config.toml
encoder_moe = "top_k"
optimizer = "adamw"
beta2 = 0.999
Rows from block 4 of the encoder of a small image VQ-VAE, named by matrix and row number. Rows with one number within an expert belong to one neuron, the router's apart. Each number is 500 + 25 x the weight over its row's rms, rounded and kept within 0 to 999. All counts start at 0. Numbers have three digits each. After the name is the row's rms in percent of the matrix's.
Before each expert's rows are labels from the 100 images, of 14848, where the router gives the expert most weight on average: "top examples" is what is common among them; "colour at peak" is the nearest of a few named colours to the mean colour under the peak. Only what is clearly more common there than usual is listed. The data: histories of elementary cellular automata, time running down.
# router: router (encoder.blocks.4.mlp.router.weight, 16x256), inputs 172-255
# up: expert up (encoder.blocks.4.mlp.up, 16x128x256), inputs 172-255
# down: expert down (encoder.blocks.4.mlp.down, 16x256x128, transposed), outputs 172-255

# expert 13
top examples: 111 turns on; 001 turns on; 000 turns on; large cells
colour at peak: white
router.13 121:507508476502528512505519536469449528481479495522539518500503489543472502529530480478464528470520544461471519530483470498471504482466512499534507510488450438493557537495476512526467529522482474492477483474464506506520507483498447489527482446530505482522
up.13 104:519501459533548491488509520525488484469503471494531441539485500519497490470496452500463466470530486471480474490542486514492451479466479508502456508495509476475473526481434487503498510512475486504525483487495517483504545518489510498508481486520553514539
down.13 107:541523503517553494499553482529515508445486495514503510493511486539515495538507534499512469513481514495481499508493454528451507463517495484498529465489525530532552468494540497521524509542506453493509483511507470511513459536465512510522535474477529520501
up.14 113:514478477506495500493521475514508504508469468480438524507499506517509527508485517496496536498518503514542473477456505515541565485514470485516510534476545489501464496522467485474489501487519538462497487443500501521512530527531464522500529522492472480514
down.14 130:520492503502465535470527453505518493496497490504498539497529509468495491500494467490488491527502483536518476513425507521525536477500490471502534471482556510497439504497472491489537478469518511446507509473502498511520499482505511534492513491532488470520
up.15 107:448507454486481499495474502487482460507520488484512462532523516473525566486466475488527499514479505512518463489486547509523486488512474512517488476526553499487489471489491463501507496477470502504498478466513518538497520526484511518494536543478517536495
down.15 094:556507513507528522572454523479520524502490504551521505494493511488479434510474526516525504466503518504490516486516492455461482488484510476482457514492496509467528473496492483463468474548498510515505546525512429494465530542498513502460499475540511500486
up.16 129:504444490459491521460515471549515508509497487493454524510516505430495484506471472487536526497538469498486507486483485535496527487500483486493482555492539549506481519520491482478499459509518527456464462466505498527520483484475511495503515489465484460509
down.16 135:527481475529478530473506435484505468479503507511499525471489497451511508478497528508558524507521500531494517468485489505505521483494473508520509474496509554532449523523493478515538458489543503467523502472532480513530474511476522527521517502519505499522
up.17 111:484486499534457487472479489508542525505518451474529536533505497491476535471519497529469460507494506490516490514509487494539497478469479547527475543514488492503445523509470512491479477477539471489499476458542463518494524488495524517479468471503444513512
down.17 112:481477500458453483495451469486493519510486479546553506497494456438473472483503494531519467503498490492489492488518517448485503519494490491501469514502456478476478520525498528492544488423496540483477478498491508573494491493508529544496458525527515494539
up.18 100:525515453458498482463477478507489541502529492523512500498494547484535554469475475496548487495501498486502467487459505447466520499513533478511493491465513506498491504509504520446506542488479471555499485497531475510504508522523484510476464513502545550489
down.18 098:501504488460551520527516507485495467489497500496503486467492516448480461511514504528483472531504505520544511512546484465538507466479531495500521491497507502488495481480507492518489486486496514492493479530503474565500523472525536520495469523496566501506
up.19 094:473467503528531501528542494506515496513491520492471490503528553481512453460479483475533485571494506520527491517507481490501534514468518509475538509492488580494481483512498484506474496547506477463506522477532494514508466499497523464515493512510490497516
down.19 096:546492473491458500478483469482466503513466499561532515508499483516464467492466526541482491528494497468501509498532484522487530508500464510488526531531485533542510540519487473533482468522472510531482499475529536473485519504508462476528508511432471475521
up.20 088:507502510533470496484478532509533497491499530531501565502513507489522526529493480520544510520500490493529464476453555507534477533535491499495503483524451513488508472451526524506518508477474505500491495499505510497535500523508535505454510536494523516522
down.20 082:504494499523494505464552505532525543518509514527530467473489476489505480508467531487484502502495495494472475500539527510475527471519520513512526505519502467459475518493512476546477490535504508506484516555549471505473513518476475485488475503516483507486
up.21 089:489517467434498485502480476495505480513480497515485482461531504505482522559434497495536493468527508521554488503519533481490489549512502513501482496478501513508467512452497530466486487488455517496533492513479486472524510538518529563519522499435505491505
down.21 093:483553488484495501555476475487471483502546478470500513494506510461484500430532516507527512520486498496456464504508527516462461515521517544562515481533518490497450503485501505537553456443507503542496503511492521491531489501498531493492467488462489528506
up.22 078:500464499505532479502470484453499520519513525486462446516494460502492522523505543474482495447511489487485496516469530541525503499508490452497485522509508503514520462502549544510523491522501512454496493522488500490497534507534489493517489518495483503487
down.22 079:490524533463493497537466505516508519500506481488528519531536484549489483505524504519509547516520487499507528524511524491537495515527484532465495515461488467497529489484485507499455531497511513511460550517517520522493479495546484476448457507532522457499
up.23 121:470491514514465484544510481530514484504489464460565507532537520480486503445517493471481487478488487488499482477495506507548516486494486509454492503462485518481508513478480505485480503468487506514538484510499499498490541515472537486496464497535490492527
down.23 134:488473523483455493454515538472496515529503500517539477519501511482492492496513493523524497519525497524529491483533514472479481521494498525492513479455481453504489504510512531496524505447504532506456476489461515519491494482512518548496449524527487469540
up.24 081:475507512517515439501521528492457491496480490488495483483500536507499505455557514506518471497457499446496509495489512539480488517534498490510505489540505519466503460521512467487474531480503446514522482488509488536500518499478479490499503525498542473560
down.24 083:540457527461490510480474501479501447509467511488503512503510524490468475506492529491523496509508489506503522544518506454535534526519517533463539528451486537500491533502464527506515487484483493451507469494497487499501505512515481493493471461497513518497
up.25 105:465513487569451455518471496468505511504500520508546501514455514479486485439524480513529514507467533482467508477452499533553518519479486472456476501450484533479505498442459516482495497477504511510502475508517518515492515548451553516493500497490503483523
down.25 111:499516474496466484486514525533502531544484467500532502500523500476465518487514522541479502502481490488510522494521540465513484522514478518513510507510455484470530516531546527502474550461451534490437531496481504538492514515534517505507460505517469520477
up.26 095:477472468509521486448541484503525515533479479534515466481464514490497531524541509474466505530481491422511486512532544507490507483489468497510496492492480474552513492513494503473505496540427457462515489470510477501532522473522500489498563520525496511483
down.26 100:515514522491568508509475505547510452526537529492509490498533503532553493467504446508485488472512477491453466523533500469567485487501538546511447504499468472512557484465483464496513481550499473501477498500519483471533531534514523489479528468502519499505
up.27 130:470453492504511526446486423526525484500493489524515531491496497488487505495449489504526523531520480517512496493474480523485511470488486491445477517504540560492455499509489499480480490491539514484493460498522487555528499477500506504516483514524476489478
down.27 153:534452522494476496469495457512507480473523506486490535492495483471521495522475501475520513504528500525512520490482434516505511470487494515463492507467552563528466517511495480511515477512559503467511478469531476501513490486465503508512530507526522491501
up.28 095:501503504502511474448465500490529520491495472529549512452498564489519531480542486492460496447494514515493493486479466492502542493516511455483530517560490494508530477516507500537509506479482462485510497490519503553545471486511492464514478513529499467560
down.28 083:522506493499499491529476550532477502511464540525474516483534476559495500494473492548514481503518488537518563518550503494546522542505506568494489501489497486560542546467483498490463471515527536472500508490487467540480486512508520519536520547549484497463
up.29 081:504573533509474478504487516495520470466504466469500511520516482500488507497476487515504501470514473514500476498539551480524513509488505525431464509497485478522496494476523448486482488496471518508488499489510510515457548510512490497495484510487524480519
down.29 083:534463491469504509516488495485541489487521490491503543500509480457478502438505515517497482463499495515477502498492494503484493533484479492509492491498526480495527495511566493488467506492474474491428520463518492520523505526469532491481461517494521505509
up.30 111:481453475506527484532563486502503499503502517497514453503511529518475478462545504527464517537479512476463477512521476491519464486524501531492533505547479529488493548514428482534526529490527485504504535496494530488481500481489474461509460489513509524523
down.30 108:544482507506523500511487490523474516507487500536472516500491500507527454496482529503527504480496512495481536502496452500514504467520463493494549454493491538529541489496527479514493500509531493473532506516488484458472457505502486500484520490503539516498
up.31 112:487480478539512508453529508529517490512518532497496496500491479479523504470505477484485517542559471511477489483526499485544497511509474528520505501472512497483460552523465450482505495475488512472465506465498522501522518553481491492511541486525484485507
down.31 106:484519453492524491477452495507531501474534500511512481521488509444495508464504496512501505504511512506498499506454488564507527498521501503496518495513512508493435489510471453491491451530498460494534514495517493502488483490511486540537537487514529489469
up.32 096:528478511493508553494519496472507486548537469511521505538535491497502527516519513548485479502489528465506512489500530468480523487475477482501513518522489495497501514526500545569492514471488488455498506478497525528427509487526570498485480489511495499502
down.32 103:446551513472479502534533527514495532508499473497570449519492500477475498508509522513515502512485533486476469518477557482483495542496516494559517491507487478457521474491508500519464476508499490497484529508505513508517521484531508471455439539515474499506
up.33 094:490507518459512520506537482480512520495522557507453528507468564477508496490491515508500519555486530513521494519494496532480531480506532473530523492526510516512471512565505481506505520480526473527483513494486495504477486512496451527525508454548472521485
down.33 093:504498500474509504567506467499463484532468484456505519500515540502488498482513501499511490465485486489502539562492518496542474504531512517471443495495534526513531493447467518528483544506480484474476518500520468495476495503527506501476525520472499482504
up.34 073:479521574489469564455498510499491475525519527488454520494469505494483503514481504480512503485506503461537479505503496485481516472507481486490476490520527566532521488512492506515496502553503480480518470543510520480516513518542489539456526495522530470505
down.34 086:492506515465503477501500488496460479478478492545487503486519521511462481507483518525516500481475527480528500481491533505525470501509492499542518469572475489492435521553519513515473532489494513513462535501508524551520511513457465473516479536500458477529
up.35 102:474511532507490489518518463509484489547473497480500490550519503497461513464518516523485509491495526460471535500439483486521523502484470457473530514487491554504515489457508534509521474483500516502484513510499560486489514542508532483454497518462471470476
down.35 104:469526511508470508506526520472511531524472479517543504502471495501480513487488502530472510471511513459459512479491520469502505521531511484530505469469453505481539496503578513508477480485432486503459499509512477489499520508540522503487439499507500496488
up.36 104:494477485459508498513454482471491548464471492518484503484534494528492485539525479478522551491490458499509526534494520510471528466494488528526498502519514517505536483550488464479481523519530528496480491514509527507507485530486490515495504483513492491505
down.36 102:514495500480519454503498516510485471496458525474534543538463499514511488480536495473481489490453445505505494478554470492550487511511515489456479476502506527468502519429493504460485495494486486486507556507452524477468472494531510516492497515517506492486

# expert 4
top examples: 011 turns on; 111 turns on; 110 turns on
colour at peak: white
router.4 099:477492451494519539476509464502544487484488491502507490492530517500484498514504465504535529526512481532514451528484483542483472524512509493497474520539534525495458529524515479473490480485509522535511537481537467506532537473458472480534494518474471546480
up.12 103:471493495508529475520493516497491515478504550496487497539502529521480500519469482515539496479486497554488510480533486486531478517519473503512446482543471508480510452513458503509507520490509511531509514507440497471478474479483522500509504538488533522509
down.12 098:527521494465493549523485501469492489493483528515517480507484496485466500496491507497478551532489503535504454488463497537474544533532508520493539533502444526547480524493493476502531454571516471494483506476515514541499486509476471496509521483486533498473
up.13 082:478511493443494480496499531518508523523499449499484547451476529487485522543487531510463517495499490497512522502512525521520493443520503531489521494524488480504514496497527508498467473492467470488497524486519454479465496512516501509445535509499485508525
down.13 093:502488506438529504512495482521502514528507456468522512524493519530502492490528472526538543502484511518506509455497494520500493475437451518462502481485496535501513506516481506517469496474524484486469477528461465504473502452479513453518495525489481510505
up.14 117:560507526473528499464472517511466517505524495497488554509528463508499493499515459492512510460493495518558517483504522481517455473495499524456479488480485527487486478505508503464483473478506536537515489513456511472495505493482533529470495490501525484480
down.14 125:537488545481497457446534523474469472484496526482503529485510495563497457507496451524501499484504470534507511489536496451537500496492473517432478500486527503485500493513529488499495510451492520524455466507478504477509513499498518479475507502530492461528
up.15 076:501453428479502490481512484476500530496510516513469550509524481500542532513511469509501476509510526511500490498512468504512464478473506517512493519488538547501507470527478526519462523506516523528488487492520516498492552494501501488513510486499476508471
down.15 091:514548506490486500522491467552505485499497502499491522536482534500517532499514540491521521498502516509479500481485479485436489472507504519482495501468487479502470499468478484479514469538512488470515495481469508467484523502504491473513525484499441516471
up.16 108:521489498515507487488498486528508535505458502539531528500483440497500445486481485516478556471500508490503501483502508498537486481494524488498453517497496484531509494508460470457408485484502515520514499530515506524509541541506496480502467515514523514487
down.16 102:468554501522493518491520543487506494541496540532503502512528517469467505508485517518508493499517516489486464465489522518500517474453500569506524469518488480498446491499560517545524480456479504525485495564482547501501560527462492539481496495485463493518
up.17 111:456510527431476470494503506506522492547513505488486492536522472457517511531440513506498502532488511471502507512537509491470491517521518493454533483466459512505481509478504517488539530476487518487482503510516461484471471513539490494494487519521506459514
down.17 110:517545485478523472513516550491475517477519515477487452513496571518498528461519530541458491511518498501508497494517503454499473527515529531529468494460515491457506507488480479483519527499503472504511497526508537496515508563529473496501453492497494570492
up.18 104:488502520494501541510470511537441504468473466501508478460470523535517507461471505484544480534482463511516511503502508471466504524528517517505490484495477494517531498496497486512478554472490473493524457503504511466494478481466553471509492478553536502483
down.18 108:482501491549516533494534506514482480464508511494490507480483541472514499517521459477506509578505480508506494452506497492510499524499468533526439497516495476504495496512497473493484476484485495496500486499519492487518534451485509512569471506495502521522
up.19 076:496510505439556528557530537518446501529508485511472460557525507538480528571502510516459518492478510503525495537492518509518535496535510508482513478497485486489485462498532502533536485541518506480495484468538500483430465522503492471479518488493531475506
down.19 088:497456458524526500515466554483474497538516498515499471486500570469526568485471499458519533486480486481510515509484528492505519519508493497476508496507506530504511470481533499479504451505524491487496506467485441492511527507514538477510519497538491473470
up.20 097:498552515502485473489477551465459493481503496512472532546506465517513515489536489511536491436552472509528517472502528468523496489508505510491461533498523489448492481469537481469509514526442507478493504486521490476511503515463510498458514485524494543489
down.20 103:497515526520526464513450547491496495512510487507515495529535488520519503469487476489514495479505477467540523500546485487539466478519511524486502480482485455424486470536516493531483503428489498489483468519517488507502514530494511517467507496502476523509
up.21 088:510542486497469439491475528472499478499462521497513490484486524546473507503507522522465469507472517479509517506471492436424513489489514513505503477503466482516523505507487538521502537491489504509502501499511538551488499520513515464422508518458525474491
down.21 103:520530468547521498538518486531496478441508521468471479506485513530550551514515521493509468530520489541501458550478490502534511502510500503502496492494518534537502536509475513469440528522522436508476505562547454511525478505467488480543530476492516529453
up.22 085:499481508497496469514516497509486516493480485526535461449480522480516503482516515520451500514462474490527500503531523524460486547488484536498463541504502478469504507461497510556476506478492560537509482486525554515505494469505421480493488501507536492482
down.22 102:527491535493494500520533531509494487532537519492470545496469489582524515521484497449456480503514509518510534490498445480547493497501482477463452502499541513507502475505494519498473452477520519524514505499480490500522464490515469476492528523527471455531
up.23 102:477521503484515486486524516523484427497479501508472497458509519535524519501493467505462516492499511442496521521510501515462504491505519463498458480471505486548511479488456462506487549543510524507481491538438524483454525530524559429517448445506496485509
down.23 101:500542522471529465547513498488478490450475509539503474500526520518497455538477514530499523467482461475434483554478504524454469527477515491512503547486525503524520478506510483522524489536504497474516546498520470493478523499497504475496468536469497527487
up.24 099:512418462500484519497438481502504531502487485500477511523512484480510484499465476515516525486498466476530492524499500520549542497503461492473495512490521497496512494530465458475515452475560509460504500487474486541560522517489506536525465524541536526490
down.24 100:455471487556528518502527563501499524498496503543523468526500478478457517547488494471486499487494516510512499554501543506473509501499502447517485525474488484487523526483507506516461450557509524530491481472536509498477531526496533504524524502500554524506
up.25 093:476463451552510494484516493542516515479494517526501526499544479534507521483499481481512476509504489489492491498484463483513488503451476466497458511484535511501489501508461536503495524502537468534507482505462515492561531476522469440506503495469471505526
down.25 094:468545479495474476491451537510508508473504476482484500471495496516506523490508529462480546482468533488482472502479499469507516526498510500516513510528483453465487529462458475532492494510486450486463483462465544480490532518521498474506528493484481492520
up.26 088:515518491450461486505499511480493460517534499493502478504514533494517521493497547467505531458496507472515523497517533510543500487492512493478533485455488456472474461481487495483485493524507524482464494519518484458504504502516509516472509484512479525488
down.26 101:488509512505496492483525535484495486530476507528497474474487483515496496500501504520462466480491496535522534508509490446493504479485493502475498499469491497463450495507530514540508536448493537493472540554511472495518523503518536469515504498496473496467
up.27 075:483474484513480448503504503441467492479507510489464446515543475517492555520518528512519492462472482469486489487480505502494498492490508505500483480495486493490481480485472488500476552510481546491524512520527472496492478506503505486513485532487481453502
down.27 089:442508509530534498486474488528503523484524505492469509506517492498509484495515511502494529539506497545543505527481533508510514535525503456478499511499467527482480452492438501485542468549530481484473478512570547522481461524498464503467467552521497515514
up.28 114:531491529506500536528494517478497507546490527571492479492465517539500482526498487510518490519498487474508489477504531514480502573458513497510473568495487490519514486488509524444494439514497439509510481533538533497516547504514492525519473524491477496485
down.28 102:481534507495467518485505517489492454489490509476527507531490526453510482517514539502559522490450488493468528457526485494460468549503478487521479477525488520524504503467437519467495481491469510528452486538504499474531533516522497506514493466513467529519
up.29 095:468534510537483501443477524528497490509487504535532509505492473516504468475485481533507470517512535466469505536490494512521489531450467505449470520515455485469485499525529497494484499490463492502468506541495547509534549517494505478477513501535485472511
down.29 092:465504524510483484511533506540491560455481525496498496479475469511435508526481486506512501509505485491514485527546478498500514495474507451459439506431508461547487509500537515518470467488487472519512484535535508491473533546513432505485484483497510525493
up.30 113:549488553539530530471447463482491488498492456502511529452517491510512454530484508529498493469511469514513491496510510439481493486460517522473511529517527503535506497527515467488490489515517505514511499473560487519486488501497521512493499456491551466500
down.30 113:554451511495538518482482545528512494457489495522453533485491468543477462508455510500480443494507516489485524522514443476558494520508526496516508475474526512478545507499493467499461499511561506483531517527526448485491518507507470480516539503500523481489
up.31 082:518506474493527444501499503499501455517513537514502526534488476533504463500518500534509497489502509496470512522479486493507501496505518494502511508580488516503496474497473455550509516475479470508502504538542515535509495480531490491460496499525550483486
down.31 101:462486508487502496485498523486500546466515494465481486465487498466458522502502442509540525545501499478494499485468468531518511471448505484465470523522482499476516542489502513469465484499484486491473518539466472472495497493523484487519493526468462500491
up.32 094:502510515487471455501507526482482524503489499501504554436482516524426535519455505501514432513463492453526532482503487479503476479451507515492515492536509489484516462547471503506506517502480481513489488512468514503462575523465493489487503518495509520497
down.32 089:517478465481492512476534502480546474472505477538464463460521526556481510537477483457482514502506495475482529465507420552542491501522491478524490491508508497500561517509453508490458491552501482526548512500497488465499499493520517487509510457522514485491
up.33 097:521499472540521454466511470482497517460517530492506516498506488550498491506510501504517505494533491528500498473481471520509482490453484511497451496514491519524468463531490492512498502483494506551511498497495507501532525475498474526521502464454528546466
down.33 089:480507537513518483504491538512543538522449483510537499457473526496507510479514497532489526514509482510428462522477489500443510520500519468538475472514523452500494503488474484525500473550494468509512487453530455504454487525492498493511492488499511526496
up.34 099:511456478539483471473468515501509535486492498535504504522514439527496462500491471477523526485511483487493499502438519478515522496464491484492447528534521487494489496500491473479456553491479464493507481499488491519539535532467494458490494532509524482463
down.34 101:500497486565462485508491519519525554539524488481489495500493505484500500529480513512510467495530495531493476515503517511476524491467520478474521503502480467498489492514503485544490472512460466478466474532488504506483535547490516485493489499497487482500
up.35 085:463513488439547492505539559476486465496532475524487530511518516475487525490471544476505512470484512461488459518492505489469523495522499506477525498466520547472514466482492535521476462472458511480521474477526484500512513473514488526490464502458522511524
down.35 099:496511479547493466511512502504565478491492485468507502523500484530524474488489534497516461480478519540498504495550502467505491489552537507499464501496478536496549501520498527486483505499460493523501485525526508528528520481505486516468456423536501563488

# expert 15
top examples: 100 turns on
colour at peak: black
router.15 093:520488485502508503491485524542465528476514502476495512476533479472460466538476519451500488493533511462563502518533524501498516516509492481457478544452514480489499503501456491464501498487513496530525522523533508525469509484501502527453482540493496505497
up.13 080:534526485521500484498483535444497520466498466504512497493477490517506528476482510492534523483449484480520478505466460499488454515476530535471481557494501577496505471499473518517504514442509497505511462465508516457526515497482533463488486457484568493507
down.13 089:471464491463459532542435489509489511506542533463472494491464544534547511514477519473510494477463468511501547473530484478475483483500512481492482477472499528525489454521525510531452499529511507537551491518515502501482509509522458486460446493494476558475
up.14 095:514517456458500490489499523547514522527512466515507462502508526466473520499507501531521452521502480484488459501498476517492477516527517539520466530494505558497482513472511525472493504508537492542521494493515512485527499512473502532492526522457522507538
down.14 094:516472490471473506513493488463489539484539490504494512489457500527501495517470556499507470495512468470511499517501455493488505514495532460494499521521494518491497483550462486452525507493498533538517495475495504470490449501511493474521497494484502486452
up.15 080:473441488474519475495476489524526492515523469471520542508485474503476495492512509494470505484505461495529503490534524499529492490460489510491489547528486476490536488487451536527496514417475542461444504500505488531499517477488512532488513479497518464523
down.15 092:550536464469542493540474505554503501499567459526494519456489505510532496494494476477458463531485464500494514481567532484467477525531463479499492509490519502489533475474474516490468491500501462485512513513514487499489537514465561454499485512470499498511
up.16 099:474489498506495507518525484499536544496507454527531490494469510494499526478510511474477467457489468459486506484476459534493530510481485525528506510477474462513501508482463545478487510542542500530478478440539521476495485475512488500517470483481471500514
down.16 097:530450471505548500485503509515469471506542458496497441499516574476560524502509481465551511491533484527486466511514478494496478496457519504498493471506511471513550473474465486437512488485493495473542500474504505514490512480491503509515489518473501523504
up.17 091:536478481467534499506487522510498495535507515471505497530504485502478515456526486515498491501505517538498519494515483519505519510522476490467532445535540508492465525492472490495511427497521477471512524502483465538487480477529551486494499510514509476518
down.17 091:480499549513512493521502469485519478499480483498449523464548483517479444486427525494482474477558529493466541499536500476512475520503508535474551512454494479534513520463519494541499492491491514490483523509484434502478463491499497520489543558511511479491
up.18 122:447432517495510519530505449471498494519485461549489489512542524455481516512490505479525488485485475478538512466486531488501518502490498538511512556520488487493477466466487503447468494493492447470485478497492495520514520477518499548509464505490469487519
down.18 104:555510529526519546485493505553505470489506501505456487513518508526501495532495460498523503514502508518503499521492486521528521490538501471499500466473553532465520526505487501486489503513544474502513471514499464513492463493464461460492567465517489503472
up.19 107:495468487489509492528491483506487462570466481488509535442541526455489512514503475481502494500486489507561487484515540502480506487504495468506529518475522520516452546523464548502492513521502496490512480452497533529494503491490481522501497475490441507515
down.19 103:526512495563539465548515461533488504460507498513495544510487467493537507530544521436489518492542546495507483487487527521524517498527514481495495475478531523499495489510497457538476496532514475486510478482511498542518533460492468479541490482527504497464
up.20 096:506529476485546507469518495468481546530516459506505458514510505464509467494506523546510512496499508486522487498483516481511510488534488516508504467488469514528488469515493531530472535477462486477501503457507575529479478529535457496515457504480506528491
down.20 093:479493525496503553520527481500508495478528473480553527483509504473491506482491489497533528519558537497532445459481512532480489463491497515481455472489501477474533478505448464458481499527507502530478479545528445467517493468479418518476484426511488508525
up.21 082:515535521485539544504499477480496486477464487504475498539492516507482484496470518510487498499491468474499512536513484493524528510456502498525520525465494437482507501477451517501503507484482470454511479529535525484459532509512525487489448507520517484439
down.21 090:564455496474536505445511503545538502517495540496497499492513531524477517568489470523494515497473507506485455483500528489507474473520517486462532542451489481455522502511511522493498486529481499498473516501496554470503512524479496504526469474498537497497
up.22 107:478487474507535535460467507481507522499525448500487513505545511444535503503493544539472537508509526531497500534504479545505432489490495513515520513507497517477419549501468484515497485543523502499496525504523492527477450462495486497517512499406494481506
down.22 103:537509527514524532508535545526499493482512563519471543514483515530514421515509517492508470513544506541506524498495489488524537510517534516468500505462524548560506502475533489490464497492518493523497457511514519478524524492494533480508493521508520487536
up.23 117:495483483536514524477532476496509536501460458470476491480509512471502504490538491509475465534500479481484505522439487548492498461487483521517505498502498502487439485515489522470505496528510481508517480454501476519538494485485457535537521493483472459485
down.23 104:510483494492513558476507506523471517489542531504491541493489504454516493549478488511470496458506496518543506496463446508501457483500511466494485480493480546513515512497487550471499520523539524493484468522498491509531477480476481517479561513482523520516
up.24 093:521538489505493485488468492503541524457483524492473496505536513488491503510524499477538512513491549543530518506508459478480495490457513503512488537528505553505438499461464490505506486506515463517508530523498462517522523471541483473496480442510521489547
down.24 099:511532531507545498500456480484503490527479519515497503522466533527485493530475547481466516459486456497526487492481488549452488494486518507557507490500514464515528522465502497500480500519493490445490524489516494510461437493471509489520518514472476518524
up.25 097:484555500480520499487519541526492498498511496485477479535470510544548499453486503532530481503510572456509495528481480492479491494498515489494461457528492522536473508529485480474491532532507461561454497474497540469506463533481496486521517524483521489466
down.25 101:438506500481531514467497466514515494480522520495462475513520457489514472528502484498519516511509469504506496507497512487491503459518507494557505480473540500530534516489489500470509502494514477507501472525502485506560540478507510513480528512501534469499
up.26 125:521520515478511498510484481484503526481483492502518507509506516467524499486471520555553532473476513528522498510519536496462491556503508476496501481481497496487482458485491506531524542442490504492482490495507538482468508489507464514475494542495501563515
down.26 126:454517512513521537450535528500468509489513495525529510487480486509498508501511497488513467476521480514525530495495498464525514546534501522497477483509496502490482443472505473459506499478472519525480474519503550539540492458495519538486510466545490519514
up.27 078:476527513478433543488539499497550485493508503485485463467519533511487499484454471494525512507478538516498451517543501471515495522482544515479496516512487521511527483513533513536479488511510467512468498488498465499498484547493486494453451492544478532485
down.27 091:521490501525459499488502480523498499520507484482481492475541511480532532467496466456477523519553556488471502508446550479549554512465498530512502488531461541460479454487466523507504481503530527502484537522472490507494493508488514463475523518491525509536
up.28 142:523476461559446523453480495483513491484518510542505480541503505488494522475542515480490490473477504521492493471484478521519507479481485536510525545529541533519490547489518492526521515484477518488508527464483472519573504490526496535506474480529489494534
down.28 151:454479447481491495483487462498510492515515487468524482520522521450525567473519486475484512542508534510489471472468516499496506539483504507514481483521489519497496486495471515504521496518501496489520498487476524519505501463483485529547490509437466520517
up.29 094:515465458463474489515512453484515520542515495511516490453522491485502545485496522551493478558508501502486490523438451532526510502525482502497515463517532489497501495495478531484529546487506460506554482495496534470496491482493489463526462501507547512506
down.29 093:463519481450470474477483522516490501514506523468499498458483508498472518471478518509511503489489461515533515496483496459573550512496498490480524487440522484506530489504528504521524476529493473494483523510489441475518498504498477495511511508536502533498
up.30 127:468498489488522525526454544511511510528512502504522485550488509493486502435492507481492516503481516495529449468509492506512527536465508482526515485499456516484516506494451498503491529470482506535522481485533500517496523462520490517471443482548474556507
down.30 126:499498520461499499470530479449459488515504465510543457498529533498463523513496458511533510490497486510535523473527514468507470522549509522498482494520450505479486461495519553503511518447475503486479500532479531508528489491497510528493497533495456489524
up.31 111:495514513423494476486491499520484506495517515515505502546504503463522504498500499448484492474498491495506479476492520547510451489541479526488514504500507552536503514464472492497505477500494473515513471480513466490471525509491465563493461534447536556517
down.31 094:494479509465517535494527487499503525502493505499490532513482458503503476510498491516508516483541478527507533496568449489507511502494515489435451524465483453494450500517495527498515496519505566496519462513436493471522468544526535488468484522525537510469
up.32 078:499496485496476516556547517504509493507479516457533497496502460495506469463503464525513481485522480524463515469508470535532513506545496466500481480504456527500515500502476508480542553524505514521498525485520528510490528544485491503532551457521508448517
down.32 085:502483531508478460477468517476477482530479507456502522521535498525543489464527485526500460527514511483488561514491550497509519494535495494500467470475502479502504475508542539489519503457531591499524488498440501502476525494490520565488500464531506520524
up.33 101:516503495543486489512518535524518525497469522495493484489470493448502483503495472493472566540482474495481494499499522526481497492500504475486477514453522510481504515495491527499491456511483473495493468466507533477495471524490506493508514531481528512458
down.33 100:505492489454493517527549534496504475536498502474495496459525556489528524492491515509505542529488515509532486483503494487472522516514496474510474461493509527447509496487463491493533464441513491510464492529520529523490536493500468548525471488492475470547
up.34 111:497513509524479478544501546530490439487502530506497486519517477514520481482520490490513554565514472537537522485493469491494541523477492540531483513465478529498531477470540512490495489478508513512513493513468466506575541506532473508555540499516428489518
down.34 102:503547541471509507506498512503506502501478509537515488517500509545462467518495479505481518524440526494491502474527504507504459494483536503528514524486439492469518478515484538536483543506465487526434530513504539528516506473520479488500462527508455485528
up.35 084:490514456546521482496477471495507504493489489527522544479528490481479558519511456483510501531492482545471491455509503484492469493495505532477503450448515552492485518488448485470474512486478474506520507485433525521535454501481498526480460477523498514500
down.35 090:509546514485503491488464480500507548507484523506484461480459496518481451512477504489531543463448510496505512470443495474484522483458491492489498501491527490501466518500579498461496433483503533511500503480479493517534500512484500531534524509514475474527
up.36 107:483511525505439482465454507490484512548504479487515528522460503556453497481538517501433505536466527438506508476510479528520504481471496520517466544470495494515492525488496499487499483544509519538505512478485460502518540512531501514528462510509501480491
down.36 103:479484540497488543516496475508478519526521486504495479514452551515495511461523484515534515486464541485513494505524477488500511496511481459535524494493461475487517490540463454543457479484472499522483474482501558502530496478520501498521494474468512527498